Weights of a small contrastive image-text model: encoder norm layernorm, encoder patch size [4, 4].
Rows from block 4 of the image encoder, named by matrix and row number. Rows with one number belong to one neuron. Each number is 128 + 32 x the weight over the matrix's rms, rounded and kept within 0 to 255. All counts start at 0.
# gate: MLP gate (encoder.blocks.4.mlp.gate.weight, 640x160), inputs 80-159
# fc1: MLP up (encoder.blocks.4.mlp.fc1.weight, 640x160), inputs 80-159
# fc2: MLP down (encoder.blocks.4.mlp.fc2.weight, 160x640, transposed), outputs 80-159
gate.603 [167 105  97 137 126 165 106 128 128 122 128  99 120 108  82 107  51 128 154 126 128 132 118 137  66 123 132 142  79  56 136  95 114 107 128  98 102 143 136 144 109 129 180 186 164 119 161 203 114 103 100 166 136  76 145 128 179 158 157 108 198  56 156 128 147 128 121 128 152  88 160 108  91 120 183 181 146 122 131 177]
gate.604 [146 124 140  91 102  87 173 120 106 156  63 174 146 137 172 128 137 130  90 128  77 171 122  42 161 143 139 132 153 145 119 115 153 189 133 103 114  99 128 127  65 128 134  99 107 154 140  86 159 182 160 128 110 145 167 175  96  95  99 153  98 128 147 182 119 134 128  88 173 122  67 131 135  85 128  71  92  86 126 154]
gate.605 [128 144 125  94 121 110 123 128 121 111 109 128 134  85 128 128 134  93 143 135 110 119 173 109 129 144 132 168 106 134 137 128 128 122 147 118 143 128 121 132 131 109 128 116 159 123 108 131 135 107  91 151 153 149 129 142 135 141 120 128 146 128 131 110 142 167 121 108 136 128 138 127 128 136 130 118 127 131 161 123]
gate.607 [124 132 115 169 128  97 126 134 128 124 167 119 116 128 128 128 128 107 158 130 136 128 119 134 132 144 126 128 128 133 127 128 138 149 127 136 119 159 111 138 128 149 138 128 110 115 125 120 130 102 144 131 158 121 128 128 112 129 145 128 115 101  99 120 130 125 128 117 130 120 128 106 136 136 128 128 116 128 121 109]
gate.608 [178 156  54 220 185 154 170 198 130  66 150 136  94  35 105 132 112 122 155   1 228  61 119 141 101 194 114  37 192 160 195 169 124  49 150 171 163 142  90  43  14  90 125 171  61 132 148 159 119  87 160  29 132 148  50 135 140 163 135 128 195  53 129 110 129 130 119 217 102 223 141  33 128 187 109 162 234 162  46 167]
gate.609 [140 119 142 102 155  78 184 128 151 137 146 128 127 148 144 129 112 134 131 130 105 115 128 108 120 100 127 164 136 142 117 170 144 135 134 119  95 117  84 129 128 163 174 137 140 100 139  79 139 123 108 150  86 191 105 122  99 110 131 128  96 162 148 126 168 128 128 106 127  86 154 174 140 121 125 124 108  94 160 121]
fc1.603 [118 129 115 149 130 138  96 144 129 163 139 111  79 129 127 128 116  96 128 129 143  98 140 180 128 128  90 141 171 134 170 130 107  86 144 167 163 128 114 117 193 103  72 122 122 116 109 128 128  93 126  58 128 141 128  79  98 123 143 128 133 144 128  99 124 128 144 132  68 122 117 132 128 161 108 144 142 143 150 107]
fc1.604 [138 155 128 142 166 128  97 167 143 106 148  61  78 100  83  96 101 103 139 118 156 105 140 182 108 157 108 128 121 102 169 155 106  75 142 137 176 173 123 135 153 128 163 168 133 126 112 169 119  96 107 115 152 110 104 118 164 150 160 128 162 108 120  91 128 117 123 163  86 122 156 120 127 157 156 175 128 143 139 117]
fc1.605 [132 128 123 121 130  99 125 125 120 128 132 128 143 106  92 105 125 128 154 126 148 106 151 117 130 139 128 149 110 100 135 165 137 104 153 171 132 126 128 154 161 128 112 147 132 128 127 128 148  91 100 125 127 155 116 101 109 127 123 158 149 138 128  97 140 136 145 134 139 101 128 115 164 122 130 135 132 128 134 137]
fc1.607 [131 116 120 163 133 129 128 130 128 158 128 128 134 128 124 126 128 128 131 132 153 141 128 138 125 125 128 111 130 139 105 119 121 128 114 125 128 132 145 159 130 121 130 128 121 118 130 136 125 127 143 133 133  86 139 128 129 122 109 128 137 128 128 128 139 110 151 132 107 106 137 131 142 144 106 154 127 121 108 102]
fc1.608 [114 142 209  38  99  90 113  78  95 190 118 148 132 175 186  92 109 168 100 185  39 149 123  66 116  38 180 157  59 109  97  86 172 229 130  58  45  93 144 231 210 158 153 107 249 131 128  99 135 162  46 226 140 165 141 135 164 104 128  91  90 170 172 125 132 154 136  93 165 107 122 201 140  90 161 112  45  43 140 121]
fc1.609 [113 128 119 112 155  85 155 136 151  92 157 116 118 124 128 148 121 118  83 131 117 176  96 121 161 155 155 114 128 128 118  83 131 150 151 118 130 139 128 121 134 117 116 128 128 152 116 128 125 104 128 118 142 149  87 137 138 185 128 124 127 152  95 100 103 128 132 124 140 128 170 145 153 128  69 111 125 113 158  72]
fc2.603 [128 139 155 136  86 152  98 155 124 138 128 121 114  83 111 171 120 128 128 100 122 128 136  91  96 126 107 111 172 120 118  93 109 145 100 137 157  74 147 126 163 116  65 118 121 110 145 128 116 128 148 136 128 193 103 113 194 106 103 103 132 108 152 114 131 155  92 138  92 147 105 115 111 165 146 128 205 126 149 137]
fc2.604 [128 125  87  97 157  92 205  95 188  88 128 158 171 175 163 142 156 128 121  90 104 130 128 101 138 167  98 146  96 168 141 128 125 179 135 128 144  66 116 157  76 139 147 128 117 128 125  51 154 116 139 138 117 118 106 137  82 140 129 148  63 174  84 133 119 107 119  78 157 120 169 128 161 129 160 166  59 177 152 150]
fc2.605 [ 97  83 121 123 128 125 106 132 121 123 128 112 132 157 125 128 128 105 120 133 155 126 128 128 128 103 142 122  95 118 106 111  97 128 154 108 128 128 144 129 123 128 120 136 128 156 147 139  99 128 132 126 128 119 137 134  92 128 111 134 172  99 104 101 115 128 131 123 128 123 132 148 120  97  89 129 168 127 120 121]
fc2.607 [128 128 128 128 128 150 128 120  57 153 126 127 111 128 135 128 140 128 130  99 157 101 164 136 138  95 158 130 136 149 128 128 125  97 109 139 128  88 163 129 134 138  75 111  97 131 122 107 123 124 129 112 111 143 122 133 113  93  93 128 128 114 153  97 149 128 107 131 128 137 128 124 119 145 133 145 134 107 129 128]
fc2.608 [ 65  49  96 121  82 217 127  88 159 144 125  52 137 165 138 160 141 129  61  80 131 184  55 156 114  65 167  99  94 112 137  81  98 158  86 132 159  93 149  97 157 131 106 181 255 175 172 166  79  33 127 222 183  43  17 126 128 141  50  34 186 114  72  47 112 127 127  71 175 177 178 189 142  72 159 243 137 104 104 147]
fc2.609 [136 128  97 207 155 100  97 133 102 128 128 205 115 128 111 112 144 106 118 106 155 143 148 164 145 121 175 135 132 234 115 152  85  81  95 111  99 158 151  82 140 138  96 128  93 141 130  92  94 109 122 107 128 120 142 110 127 127 108 118  86 137  83 156 128 104 133 110 122 128 114 128  91  80  87  89 128  99 128 113]